From a checkpoint of a small image FSQ autoencoder: encoder num experts 16.
Rows from block 4 of the encoder of a small image FSQ autoencoder, named by matrix and row number. Rows with one number within an expert belong to one neuron, the router's apart. Each number is 50 + 15 x the weight over its row's rms, rounded and kept within 0 to 99. All counts start at 0. After the name is the row's rms in percent of the matrix's.
Before each expert's rows are labels from the 100 images, of 14848, where the router gives the expert most weight on average: "responds to" is what is common among them; "place" is the part of the image that holds the peak. Only what is clearly more common there than usual is listed. The data: short English words printed on busy colour backdrops. In brackets: how many of the 100.
# router: router (encoder.blocks.4.mlp.router.weight, 16x384, trained with AdamW), inputs 0-63
# up: expert up (encoder.blocks.4.mlp.up, 16x192x384), inputs 0-63
# down: expert down (encoder.blocks.4.mlp.down, 16x384x192, transposed), outputs 0-63

# expert 8
responds to: yellow ink (30)
place: centre (29)
router.8 109:42 59 55 22 71 23 37 33 63 53 44 43 36 44 26 19 56 39 47 50 44 53 66 44 28 52 44 55 52 55 38 74 55 50 32 61 66 59 24 26 59 63 58 30 73 35 31 50 51 54 51 51 55 44 45 76 60 72 45 71 31 80 61 59
up.0 103:59 38 63 60 48 54 39 30 35 70 52 62 67 73 40 76 68 33 59 74 37 65 62 28 37 38 47 70 45 58 69 39 36 54 50 65 62 65 62 48 62 30 59 63 60 59 35 61 41 59 44 65 30 48 52 75 26 61 26 67 48 22 38 36
down.0 112:66 33 40 73 12 46 28 37 41 65 51 51 68 65 47 39 85 35 45 39 57 62 43 21 50 47 21 43 43 57 35 55 57 45 46 56 65 47 49 60 42 36 30 77 31 42 62 42 36 64 13 30 58 28 44 48 56 47 77 59 81 53 51 48
up.1 090:45 76 33 32 50 39 25 57 61 61 41 54 35 43 68 48 66 56 45 08 64 41 43 53 65 60 60 56 40 52 59 62 54 57 60 44 60 47 40 38 46 61 67 42 46 53 84 71 61 37 64 46 75 76 44 43 17 31 57 65 63 43 35 44
down.1 082:42 26 65 55 65 36 69 86 29 45 66 55 76 43 53 44 56 14 48 54 41 78 46 60 74 34 39 42 36 57 32 53 43 51 47 46 39 67 24 50 36 41 65 55 62 52 51 52 76 46 73 60 64 58 45 80 62 47 71 32 26 40 70 52
up.2 105:43 52 88 51 13 59 15 48 70 39 50 27 58 57 70 27 49 58 74 22 51 43 62 57 42 48 56 48 27 28 42 47 57 44 00 68 47 81 40 46 56 43 58 35 50 33 64 29 51 48 39 68 52 82 27 33 74 62 54 56 42 36 49 65
down.2 092:61 66 38 66 58 62 58 63 55 66 56 49 38 35 72 43 52 46 45 67 31 57 22 36 60 55 54 42 33 41 58 42 60 70 73 58 54 28 75 49 57 16 50 45 61 59 52 55 48 58 38 70 36 72 44 51 68 74 49 58 20 48 56 56
up.3 110:48 63 42 56 26 28 38 38 55 54 32 30 73 69 36 43 65 66 40 85 53 59 74 56 74 46 58 46 49 50 15 56 41 26 37 72 41 68 61 71 54 50 47 67 67 52 68 50 39 46 71 51 46 39 38 47 41 45 51 35 56 50 66 76
down.3 091:48 46 77 39 06 64 81 68 33 53 64 63 47 32 22 53 38 36 51 32 55 59 62 43 50 34 65 54 59 54 54 38 66 62 66 23 64 43 35 56 20 35 41 56 57 46 32 49 37 60 32 66 65 55 61 68 37 72 26 63 50 79 72 46
up.4 085:37 84 36 33 52 43 47 59 41 58 49 36 55 58 45 69 47 51 49 39 78 67 67 64 21 50 43 55 63 46 36 57 72 66 58 41 35 62 33 85 64 63 45 41 37 52 59 57 62 54 50 62 66 72 35 56 52 46 43 47 52 30 44 50
down.4 081:28 33 28 75 22 49 60 40 70 24 38 56 42 49 66 41 47 57 47 27 43 30 41 53 70 63 20 59 48 97 37 51 54 60 56 38 61 48 58 50 37 36 23 58 48 31 31 62 19 02 54 55 47 66 47 87 56 58 78 41 57 42 72 79
up.5 099:57 60 44 62 37 58 62 55 34 91 77 42 58 75 61 45 45 50 36 54 30 42 54 56 44 48 00 45 56 52 65 37 71 52 57 57 53 62 53 70 36 46 60 61 46 46 38 36 40 33 26 48 33 54 64 27 56 87 47 14 44 41 24 67
down.5 074:59 46 53 54 45 58 72 59 40 52 43 39 64 48 61 55 63 32 53 61 45 74 52 30 52 54 53 24 59 58 45 47 54 52 36 67 33 29 66 46 45 56 28 30 44 68 44 45 57 58 61 29 57 46 36 78 28 47 20 46 55 57 13 27
up.6 098:70 57 52 44 60 73 36 48 34 68 62 47 27 41 47 60 57 72 48 60 27 42 40 41 47 78 47 65 28 87 64 55 63 39 56 38 30 43 42 75 41 60 80 20 47 65 43 37 80 45 51 54 52 47 66 35 63 38 31 44 48 43 34 44
down.6 096:62 61 37 29 02 23 69 38 16 68 66 68 40 59 64 44 52 21 49 67 60 63 73 36 57 81 21 86 52 57 52 47 45 51 35 31 51 45 91 42 56 64 66 48 42 53 20 50 68 66 48 57 30 58 65 69 69 60 63 47 44 54 06 66
up.7 087:52 43 87 56 36 36 33 70 43 93 59 50 50 54 12 72 40 49 48 66 52 69 21 59 31 58 51 35 27 58 54 42 30 72 30 82 39 64 86 43 31 53 60 53 60 41 52 37 36 54 42 80 34 43 59 44 35 37 65 38 68 59 19 50
down.7 076:43 57 51 22 61 38 43 82 36 28 46 56 12 75 47 50 64 35 45 33 66 53 61 41 51 14 33 63 72 68 87 58 91 38 22 57 67 65 26 45 57 63 53 50 61 39 38 62 63 64 45 33 78 62 48 56 64 61 39 44 47 66 32 48
up.8 111:57 62 65 49 52 38 56 47 29 88 56 70 42 29 59 67 32 70 57 64 39 21 49 46 15 62 45 62 61 57 55 34 16 68 16 47 55 66 69 50 69 60 63 29 56 67 43 39 61 57 62 42 66 51 66 53 44 43 54 44 57 53 41 59
down.8 107:54 69 43 63 36 43 65 66 33 45 58 55 39 65 50 59 50 49 41 47 49 62 72 67 59 62 37 49 66 57 22 75 75 62 24 26 97 64 64 48 42 81 62 40 57 54 76 45 69 39 27 56 60 56 22 49 71 52 44 61 66 62 42 78
up.9 040:39 33 55 54 36 59 46 47 30 63 33 50 43 54 84 19 66 45 60 57 66 43 30 30 45 19 48 58 46 52 86 58 45 37 55 38 61 75 29 54 80 48 69 54 37 27 60 34 52 39 64 45 54 70 51 41 84 47 65 56 73 73 42 54
down.9 034:84 61 42 81 47 56 76 44 74 43 35 44 71 57 48 71 55 42 68 62 68 42 78 66 56 57 40 57 35 42 66 54 47 18 35 49 47 29 30 60 34 52 39 60 43 57 32 43 29 64 65 51 55 79 66 53 69 52 50 51 60 28 57 40
up.10 054:73 54 53 43 36 52 56 58 50 45 55 35 61 63 45 40 60 49 42 53 49 43 77 72 64 28 53 46 26 32 66 75 45 73 60 50 72 71 25 43 47 64 45 57 49 54 51 53 66 40 58 64 51 51 63 33 60 43 45 13 45 77 57 46
down.10 055:65 51 19 76 54 31 74 39 38 89 39 39 39 51 56 51 47 56 37 66 41 55 82 46 49 38 42 69 62 55 59 81 55 62 63 57 50 52 39 36 41 51 52 44 71 34 58 56 55 56 48 57 41 42 60 67 43 68 67 69 52 63 75 62
up.11 089:80 37 38 46 45 48 58 42 44 81 68 51 59 67 28 37 32 52 63 41 61 80 49 69 40 78 43 50 50 54 43 71 52 58 42 46 54 29 49 75 59 33 26 45 48 28 54 53 63 47 54 35 54 47 30 30 64 30 58 22 57 33 18 33
down.11 082:57 61 65 25 42 40 56 27 33 62 44 62 58 37 67 38 25 64 61 46 44 43 82 73 83 50 25 63 53 39 55 47 49 43 60 31 45 38 53 61 28 67 18 34 42 47 53 51 71 66 81 71 70 50 31 61 57 88 38 22 53 51 26 62
up.12 107:55 54 73 59 28 53 48 75 71 55 48 35 67 54 39 88 60 50 27 37 43 67 23 35 47 57 44 53 45 48 58 51 30 60 60 72 26 50 58 41 32 24 66 66 60 58 22 40 18 58 48 40 76 67 54 21 60 69 44 22 48 47 30 66
down.12 102:49 48 68 45 02 22 44 48 54 28 28 79 56 36 41 67 61 31 42 48 54 46 38 64 36 65 40 45 73 66 43 58 54 50 39 49 53 46 37 50 69 53 64 60 31 32 71 45 58 30 54 63 53 55 59 22 58 36 70 42 70 44 48 51
up.13 083:49 63 56 50 58 59 42 59 31 47 38 37 61 51 61 76 64 33 54 60 46 74 48 62 25 28 54 48 55 44 76 60 61 63 20 45 56 37 60 33 44 22 61 85 45 51 52 46 59 39 36 54 69 53 63 49 61 35 49 62 58 56 54 46
down.13 080:55 44 59 53 45 66 51 55 37 55 63 51 60 41 59 45 65 59 65 42 42 58 50 66 46 57 52 58 40 14 19 59 61 28 65 27 42 44 46 59 11 37 56 42 52 48 34 51 58 47 51 29 24 40 42 68 56 73 47 66 38 52 75 66
up.14 103:46 47 17 35 59 34 50 57 20 44 46 41 38 67 40 27 54 66 54 74 41 42 51 37 62 51 49 77 25 55 46 61 64 31 46 36 28 69 49 42 57 47 49 57 63 37 47 47 41 41 20 57 46 45 51 56 60 60 60 30 64 64 49 61
down.14 068:66 45 65 44 81 57 51 59 35 48 58 50 57 49 71 16 41 48 43 58 66 40 55 35 28 46 43 50 62 48 49 52 63 52 61 20 52 50 56 56 22 69 43 74 53 41 11 44 85 52 56 47 49 42 18 54 64 34 26 74 72 48 52 59
up.15 062:65 51 17 28 31 59 48 56 64 44 57 41 39 76 27 52 38 50 39 36 62 35 60 44 82 35 09 33 45 37 70 56 48 31 50 64 40 70 55 46 41 28 46 59 54 58 60 38 35 62 71 41 38 56 47 77 43 88 51 31 49 27 23 45
down.15 056:58 56 33 53 57 59 38 62 31 26 45 32 57 39 62 62 59 58 47 04 40 36 70 46 64 26 86 45 44 72 28 54 62 57 28 27 51 52 73 32 61 64 73 43 84 54 45 50 41 57 66 38 73 21 76 66 45 43 48 44 47 40 40 38

# expert 11
responds to: brown ink (25)
place: centre (31)
router.11 086:49 50 50 38 38 27 15 35 76 58 39 38 78 33 37 31 56 18 48 35 44 54 45 49 62 53 65 75 55 38 60 69 44 62 39 57 70 61 68 29 45 73 83 34 61 49 63 43 30 49 41 43 71 65 39 66 51 54 42 31 52 62 39 68
up.0 110:56 51 69 58 53 44 43 64 59 43 72 49 29 30 71 62 61 50 75 58 66 49 59 27 69 41 61 44 58 26 56 29 44 44 69 32 62 63 56 66 58 18 33 54 73 66 29 44 60 66 16 46 54 18 62 46 44 75 41 55 19 38 71 31
down.0 118:48 42 94 56 72 79 74 70 52 64 53 69 48 41 36 28 58 54 39 75 47 39 52 49 49 51 27 63 61 38 22 58 36 39 43 49 41 60 40 36 46 27 19 36 64 64 35 67 65 62 29 30 33 43 58 56 61 15 56 66 67 60 62 56
up.1 098:35 63 24 41 45 32 42 51 39 37 73 58 60 43 35 65 57 42 63 53 61 61 30 28 47 42 50 24 27 65 41 53 62 54 37 60 58 33 42 32 47 28 42 55 58 54 12 70 47 46 37 47 42 40 44 56 54 14 51 60 47 42 54 55
down.1 107:42 40 87 59 95 39 65 55 57 51 37 35 55 84 62 49 55 62 57 60 39 26 74 49 51 57 55 33 50 53 58 38 60 41 71 25 56 71 60 38 57 68 43 33 28 54 37 59 58 50 54 65 37 53 60 32 69 83 65 42 67 65 84 66
up.2 120:66 62 27 38 44 36 23 47 28 48 63 41 35 35 28 52 63 47 31 17 45 72 48 51 45 52 37 37 34 57 54 40 44 85 56 57 54 78 40 61 51 46 49 55 69 50 78 37 46 63 63 76 31 24 37 47 45 31 53 42 48 53 57 52
down.2 107:50 83 36 21 51 46 51 59 41 71 40 48 34 46 47 57 72 35 59 64 40 33 69 51 64 49 64 67 42 28 46 47 24 63 49 58 44 40 54 60 49 50 27 68 75 47 75 29 56 55 63 29 51 70 52 44 17 39 45 49 44 60 40 60
up.3 091:36 47 45 56 31 54 62 65 53 53 35 46 67 49 50 73 47 58 41 35 49 30 50 28 63 61 51 66 79 34 37 38 38 63 49 66 33 30 62 73 46 21 24 45 39 36 65 54 56 85 56 50 36 67 36 40 68 55 36 15 76 39 43 37
down.3 113:66 48 80 39 38 54 16 23 49 64 17 51 49 39 56 20 75 57 35 36 77 27 42 48 29 27 31 48 37 42 68 51 44 51 48 42 80 61 24 52 54 54 42 43 36 46 47 47 49 43 41 59 49 66 44 26 33 43 57 18 58 59 77 67
up.4 109:45 39 25 45 28 31 60 48 68 62 25 08 71 49 43 67 71 65 52 51 64 34 67 50 64 27 55 47 83 39 48 72 45 76 31 53 76 68 65 61 44 28 49 72 42 37 83 21 72 50 24 74 47 35 48 27 56 69 67 74 41 51 30 54
down.4 108:45 58 55 39 47 57 52 54 24 49 56 36 49 50 32 27 47 61 52 55 40 74 48 72 44 66 51 62 50 15 54 50 61 45 46 49 64 40 41 59 71 33 57 48 76 66 39 87 17 57 57 51 55 67 35 50 55 39 38 32 57 39 51 62
up.5 103:51 79 14 58 56 57 56 44 45 51 58 37 35 26 55 50 45 38 47 67 34 63 44 48 30 46 77 35 31 57 53 35 68 55 70 64 21 64 23 68 32 57 59 79 67 51 44 54 33 72 75 61 48 46 27 42 39 32 45 34 62 58 81 66
down.5 095:20 85 46 47 15 85 62 20 45 48 52 50 68 35 47 60 41 30 54 51 54 59 53 33 66 50 43 61 77 63 48 22 67 23 27 56 43 73 63 36 62 63 26 54 47 87 28 53 52 59 15 44 69 53 56 55 65 55 68 35 74 27 61 51
up.6 101:26 60 57 40 38 66 63 51 72 55 45 31 58 69 36 41 42 77 28 51 64 48 63 34 57 68 50 69 51 36 32 57 37 12 34 56 41 37 72 60 53 37 18 68 49 56 44 33 13 78 55 54 35 71 30 51 64 53 65 61 41 20 61 38
down.6 111:33 68 30 47 63 14 43 60 44 55 52 78 41 42 60 72 33 54 46 72 41 54 74 52 67 34 30 40 49 77 56 56 49 59 55 55 53 62 71 70 49 41 23 45 49 67 46 61 40 18 58 43 57 34 73 54 40 59 71 62 48 40 42 65
up.7 084:62 61 68 59 60 38 34 60 50 64 65 62 24 55 49 30 38 13 56 42 40 45 41 49 39 75 88 49 68 22 36 48 36 47 79 70 38 54 54 68 79 66 73 44 63 27 45 35 36 38 49 55 37 70 77 31 31 14 65 62 40 59 50 91
down.7 058:29 73 26 58 49 24 47 48 38 39 06 40 25 44 42 39 51 59 57 56 55 44 67 88 56 34 51 34 50 60 67 62 72 53 34 41 26 41 57 61 45 48 54 37 60 45 33 70 66 67 44 39 99 75 68 24 54 40 52 59 60 60 61 04
up.8 094:38 70 42 49 52 39 71 71 37 44 41 35 23 60 58 46 36 46 91 37 42 47 20 41 54 54 37 52 60 24 33 42 49 70 53 68 66 74 46 66 46 45 22 40 75 49 38 45 43 53 36 38 33 36 48 53 45 73 53 65 35 51 28 75
down.8 070:68 62 48 61 46 72 63 49 25 49 58 51 59 35 61 52 59 54 37 28 70 57 33 50 60 47 28 33 38 60 50 54 51 42 51 64 54 33 78 48 24 51 45 43 45 61 32 63 61 28 66 44 25 49 66 54 50 54 29 58 69 32 39 38
up.9 095:65 49 45 75 22 48 42 53 46 49 43 59 64 62 35 65 37 59 36 59 64 03 58 49 34 56 68 67 38 31 34 43 57 37 38 71 61 57 42 72 45 27 17 23 50 66 34 31 58 53 37 49 68 47 62 47 37 54 36 46 37 40 46 27
down.9 106:61 41 54 46 27 60 72 70 22 55 54 39 67 63 30 41 43 39 49 40 65 61 51 55 54 34 24 43 16 27 71 41 60 37 65 45 48 37 56 81 41 65 57 86 50 37 72 86 47 45 36 52 38 66 67 77 56 57 65 35 55 54 52 42
up.10 084:70 06 37 38 58 52 84 33 30 70 59 41 46 36 58 50 24 36 36 54 45 44 43 55 36 69 87 62 64 48 50 34 43 44 73 32 49 33 46 54 41 53 38 41 72 68 47 49 44 48 52 48 75 65 51 31 55 44 47 26 24 49 52 38
down.10 083:52 61 71 50 29 75 39 35 59 40 53 64 56 59 51 49 52 72 38 18 28 07 50 51 45 59 32 47 45 43 32 25 70 70 57 58 47 64 48 55 55 61 68 40 41 56 30 62 45 56 75 52 33 43 58 75 63 70 56 55 36 70 27 71
up.11 124:48 61 39 51 95 59 36 40 39 58 55 46 34 43 68 75 49 49 69 37 12 58 73 47 51 64 62 17 34 79 51 36 51 53 75 47 74 28 52 28 49 16 65 52 35 46 29 22 25 49 32 57 66 52 49 44 52 87 74 31 27 51 54 47
down.11 146:63 34 68 58 84 47 42 38 57 40 74 47 55 51 40 46 75 37 47 47 53 53 73 47 66 60 54 20 57 62 69 55 47 60 50 32 51 60 51 57 47 45 56 95 42 03 42 20 50 47 51 41 46 61 41 41 46 54 52 49 45 61 61 47
up.12 118:43 47 60 53 27 29 38 58 82 65 47 27 69 35 44 19 56 48 50 49 42 65 59 41 42 49 40 56 52 54 68 46 36 59 35 67 80 68 32 40 43 79 80 37 67 55 41 32 51 49 24 38 53 62 23 64 58 63 39 20 24 55 55 70
down.12 167:57 57 54 44 15 66 57 42 37 46 60 64 38 71 54 69 59 77 49 52 65 30 40 56 57 51 57 40 53 44 16 43 67 44 64 37 13 37 64 50 43 20 36 56 31 55 34 60 69 53 62 48 42 38 60 42 39 38 43 66 62 51 08 29
up.13 069:72 79 80 40 61 60 36 72 66 62 48 38 34 47 55 55 55 69 48 68 37 42 63 88 39 59 51 47 85 39 34 75 51 44 34 43 31 37 55 49 45 55 52 48 40 50 45 51 45 63 56 33 47 51 31 28 55 32 40 72 25 79 30 65
down.13 051:60 55 36 44 66 40 55 52 26 22 50 23 35 52 29 44 39 36 62 61 83 56 48 59 45 62 54 30 46 72 29 46 24 80 48 49 52 53 45 30 45 64 52 69 28 64 66 62 48 63 54 81 41 88 45 60 35 58 57 43 52 35 50 52
up.14 093:59 23 54 63 54 41 34 30 86 41 52 40 38 56 61 54 57 60 46 63 42 19 49 48 39 71 49 74 44 53 56 44 34 61 55 50 47 51 23 53 77 59 43 54 56 83 41 44 51 71 42 44 64 40 16 25 48 69 68 44 30 58 42 54
down.14 084:55 57 48 53 93 40 34 63 62 72 51 23 75 42 49 54 35 29 59 56 42 61 65 50 40 45 20 40 31 43 76 27 30 38 46 56 56 57 38 31 71 45 60 54 57 66 41 68 49 14 50 43 62 67 54 60 48 65 51 79 43 47 91 58
up.15 097:51 25 11 45 44 62 68 58 60 42 61 63 69 57 46 37 17 61 54 62 50 57 61 43 63 75 53 39 45 38 24 68 62 60 19 56 52 64 62 57 52 65 17 60 38 45 74 55 49 63 79 45 60 56 51 41 54 44 48 58 50 48 08 68
down.15 101:47 70 67 57 65 46 36 47 49 56 55 46 27 30 91 33 71 54 57 59 20 26 40 46 53 42 53 42 53 59 45 44 36 54 61 57 46 33 60 31 38 42 58 34 53 27 45 66 68 33 33 53 57 50 70 49 13 48 58 66 56 36 42 67

# expert 6
responds to: grey ink (37)
place: centre (35)
router.6 100:35 55 55 53 66 53 66 51 41 36 38 74 11 56 51 42 36 89 56 67 64 52 77 61 42 27 56 46 20 62 38 48 57 25 62 34 48 48 37 66 53 21 24 43 49 36 41 55 66 66 73 46 45 45 57 62 30 65 56 77 40 62 64 35
up.0 092:36 66 57 52 43 44 63 53 49 38 28 26 64 48 58 62 54 46 60 35 51 54 30 61 49 72 42 42 66 51 62 36 54 44 81 37 80 36 64 52 28 65 53 69 09 52 69 76 55 70 44 42 31 64 59 61 70 16 84 32 78 62 41 40
down.0 103:52 66 78 39 29 80 42 53 38 76 31 30 52 73 62 48 45 58 36 37 52 69 56 40 65 48 56 33 51 39 40 57 81 35 45 44 55 49 41 60 62 58 33 81 60 64 77 69 54 57 59 33 13 36 53 60 07 38 59 80 56 56 50 57
up.1 070:55 65 67 37 38 17 61 72 35 43 56 17 39 43 49 63 62 39 62 54 42 45 62 68 37 76 50 69 34 47 73 34 52 75 55 55 58 64 67 68 65 60 40 50 34 57 25 51 56 46 80 68 70 53 40 43 39 62 60 25 36 36 54 47
down.1 053:52 57 54 40 46 25 19 38 39 54 54 31 55 42 60 55 69 43 51 32 47 55 45 40 66 14 51 53 40 22 58 57 58 69 41 49 42 48 22 60 45 34 41 64 54 49 47 67 52 50 60 58 71 37 42 60 30 80 42 41 50 73 51 50
up.2 102:64 73 64 29 19 69 69 37 62 56 53 56 53 57 74 39 54 53 30 45 44 29 63 38 67 50 26 31 47 67 40 60 62 61 21 50 37 42 39 35 45 58 51 60 70 29 68 16 43 54 17 33 62 54 48 73 64 62 65 27 54 42 48 62
down.2 109:44 71 51 64 58 35 41 61 25 36 40 41 35 31 57 32 31 53 49 36 30 41 49 63 58 50 32 41 49 64 59 39 83 62 55 41 85 46 44 51 43 68 42 56 59 27 46 74 42 31 72 43 68 28 51 58 26 47 48 49 59 46 72 63
up.3 099:47 34 66 45 51 75 42 54 38 52 33 79 62 39 48 17 33 91 62 36 42 70 50 63 33 41 44 26 59 72 42 49 66 52 42 55 90 54 70 59 84 59 66 35 31 61 53 51 60 37 42 66 76 87 66 48 81 60 24 35 53 65 39 65
down.3 103:41 56 09 43 69 55 48 48 38 33 48 64 35 69 22 75 58 54 40 84 53 57 49 67 47 70 50 64 55 20 55 41 75 62 74 59 06 60 60 28 38 36 65 46 65 66 45 44 51 63 30 50 67 49 39 55 61 60 61 77 29 56 53 64
up.4 104:59 52 28 47 19 28 57 47 52 49 46 83 29 42 41 21 66 35 18 41 39 32 71 17 39 67 51 41 27 48 71 33 51 50 45 34 77 62 65 51 46 70 46 65 50 59 63 51 44 55 76 49 57 43 61 38 41 58 43 58 38 35 33 43
down.4 101:41 37 60 29 63 54 48 88 47 53 45 64 22 52 52 38 56 59 38 40 66 57 59 59 67 44 36 50 42 45 73 52 49 53 36 59 38 38 53 30 49 53 60 40 42 62 09 61 34 51 13 63 31 62 64 77 20 63 50 42 48 43 35 30
up.5 099:60 67 76 53 61 41 64 24 54 39 56 43 74 43 39 47 81 68 30 37 35 50 24 47 36 49 24 54 56 36 61 58 48 57 56 49 38 44 53 45 59 69 38 32 53 46 56 33 43 37 58 28 37 39 42 53 56 34 75 61 67 44 46 28
down.5 107:44 56 36 55 18 71 66 57 07 33 27 68 61 55 43 36 29 61 41 55 38 51 52 32 74 38 55 29 50 46 64 66 22 26 74 37 44 65 57 44 76 66 30 48 67 65 47 43 63 68 38 55 38 36 55 76 27 50 46 63 52 49 36 64
up.6 099:68 56 91 57 25 36 63 31 58 75 72 69 48 53 62 85 44 31 34 36 69 51 34 45 51 40 37 56 60 42 85 46 35 61 74 57 54 71 58 25 61 82 59 44 58 26 40 77 62 39 44 43 55 33 60 58 66 56 67 50 29 43 55 37
down.6 089:31 39 60 40 80 36 59 35 56 58 49 58 48 39 26 18 46 43 26 57 40 45 40 43 76 46 82 56 69 54 15 75 52 71 40 34 58 36 91 67 60 33 74 52 66 60 62 28 44 54 75 92 60 58 99 63 45 36 38 72 49 33 72 58
up.7 113:55 40 58 43 03 45 57 70 38 69 44 70 80 48 56 61 61 79 43 30 52 47 75 45 39 63 53 28 54 35 51 57 62 18 60 25 43 46 39 43 43 78 52 48 45 42 57 29 69 38 30 51 45 39 66 69 62 63 74 38 70 65 45 55
down.7 115:70 42 61 59 94 44 58 37 47 54 80 41 52 51 54 31 36 85 46 47 67 40 45 50 53 70 62 26 37 41 48 48 69 53 57 51 25 87 30 32 41 39 32 70 42 52 24 63 48 34 48 34 73 65 39 61 61 60 44 45 58 81 64 60
up.8 078:42 60 51 60 40 68 44 57 47 75 59 41 52 43 57 69 64 65 38 47 47 33 73 68 51 57 33 65 66 72 43 51 47 72 51 84 32 69 63 29 48 58 50 51 58 51 57 46 64 25 32 46 53 14 50 77 40 48 41 65 02 51 63 72
down.8 066:35 35 33 65 48 66 52 78 40 36 77 71 31 38 43 74 57 93 58 32 50 61 56 67 17 46 65 16 34 59 54 64 54 45 74 69 27 59 45 29 42 73 50 52 52 51 45 76 51 41 32 47 52 40 55 45 67 64 63 45 63 58 46 51
up.9 117:43 46 65 48 38 63 46 70 54 57 72 31 38 67 71 48 52 71 29 55 56 43 54 49 80 63 51 22 37 53 51 40 56 54 46 35 38 36 39 59 51 40 60 43 48 66 71 39 36 39 52 49 62 74 26 72 50 61 36 34 60 47 27 67
down.9 122:83 32 59 66 21 46 51 08 62 58 67 63 58 40 52 54 57 30 33 75 49 49 42 31 54 45 44 40 75 35 33 61 32 49 47 51 39 47 54 25 47 46 40 55 52 44 49 71 32 57 69 53 48 50 49 54 36 48 64 38 40 54 18 54
up.10 102:43 21 40 48 33 67 32 47 55 54 69 50 53 32 48 73 47 39 79 39 42 47 19 55 52 60 35 75 49 75 42 38 66 51 50 71 55 29 60 49 30 31 69 27 66 36 67 51 40 31 45 94 56 28 85 62 42 39 50 30 21 23 48 43
down.10 096:63 28 61 44 57 68 55 53 44 63 72 36 50 50 36 41 16 61 46 69 60 57 54 63 32 27 34 63 52 70 76 58 12 43 73 40 55 30 55 39 43 42 56 60 51 64 53 46 36 45 71 52 44 50 53 30 22 66 67 42 77 39 44 34
up.11 085:46 43 39 93 31 55 65 65 57 59 40 65 21 48 82 68 68 75 20 12 75 46 79 55 67 80 39 58 38 52 51 47 49 63 62 54 40 54 57 51 50 76 43 74 44 46 51 47 15 66 17 52 57 25 79 20 37 29 67 50 35 50 39 49
down.11 089:56 45 46 36 42 54 45 61 75 53 62 38 59 80 45 61 59 61 67 61 50 53 44 37 39 49 46 49 32 69 67 30 27 28 38 41 54 34 51 57 34 32 26 51 44 63 32 48 38 54 46 39 49 46 38 33 60 63 35 47 73 59 51 52
up.12 115:38 57 28 61 44 46 52 52 65 57 35 50 57 67 50 34 48 52 51 45 53 64 63 45 61 73 91 31 76 59 48 48 68 26 44 35 55 18 76 37 66 61 39 37 73 46 62 42 27 63 51 32 35 65 42 47 55 38 44 19 78 63 50 40
down.12 101:73 33 55 60 50 78 27 57 53 72 28 43 50 62 59 80 43 55 49 22 38 35 54 62 54 56 45 54 64 77 49 34 79 40 34 62 31 43 50 53 59 66 47 61 39 26 55 34 70 70 51 42 51 33 51 62 71 59 32 33 50 29 49 49
up.13 097:58 56 40 32 66 36 56 40 46 72 67 42 44 39 47 31 55 80 73 42 58 37 36 61 27 54 28 55 41 15 66 60 75 33 49 54 45 36 54 58 70 56 47 41 56 67 48 47 57 29 52 51 48 47 62 37 54 62 25 34 40 43 27 58
down.13 095:44 59 29 64 51 81 52 63 55 66 36 45 76 53 64 64 51 56 64 51 47 49 60 55 59 40 62 31 48 55 63 51 69 25 40 57 66 58 34 52 44 58 70 36 38 57 30 23 45 91 39 22 35 34 51 49 26 56 37 52 62 48 47 38
up.14 098:58 54 45 52 30 57 37 55 25 50 55 43 34 42 59 93 64 40 54 40 46 76 47 12 66 75 41 71 36 56 52 52 65 62 60 50 66 65 20 48 61 71 40 66 38 59 39 51 48 66 78 65 72 56 62 47 56 47 41 19 72 39 48 66
down.14 100:39 27 68 58 59 24 45 58 31 66 56 48 48 69 54 37 28 60 11 50 46 58 40 42 63 72 53 34 48 33 51 72 53 28 50 61 60 40 55 32 59 43 86 43 39 55 24 42 39 54 45 60 50 49 69 39 44 25 64 63 63 33 77 58
up.15 091:47 28 42 34 51 13 36 53 42 49 62 84 24 61 61 57 30 38 43 54 68 65 25 42 48 50 22 38 61 62 30 62 70 45 75 78 41 66 46 52 74 32 66 59 23 44 39 32 38 42 73 54 27 66 68 46 53 65 46 20 55 60 52 57
down.15 091:66 48 29 81 40 75 44 56 33 56 52 72 64 38 26 55 69 61 44 69 61 48 60 59 50 39 31 61 49 44 68 39 83 34 38 32 48 54 67 46 87 52 32 71 67 66 51 65 33 41 52 69 54 35 55 43 44 38 54 53 55 54 24 77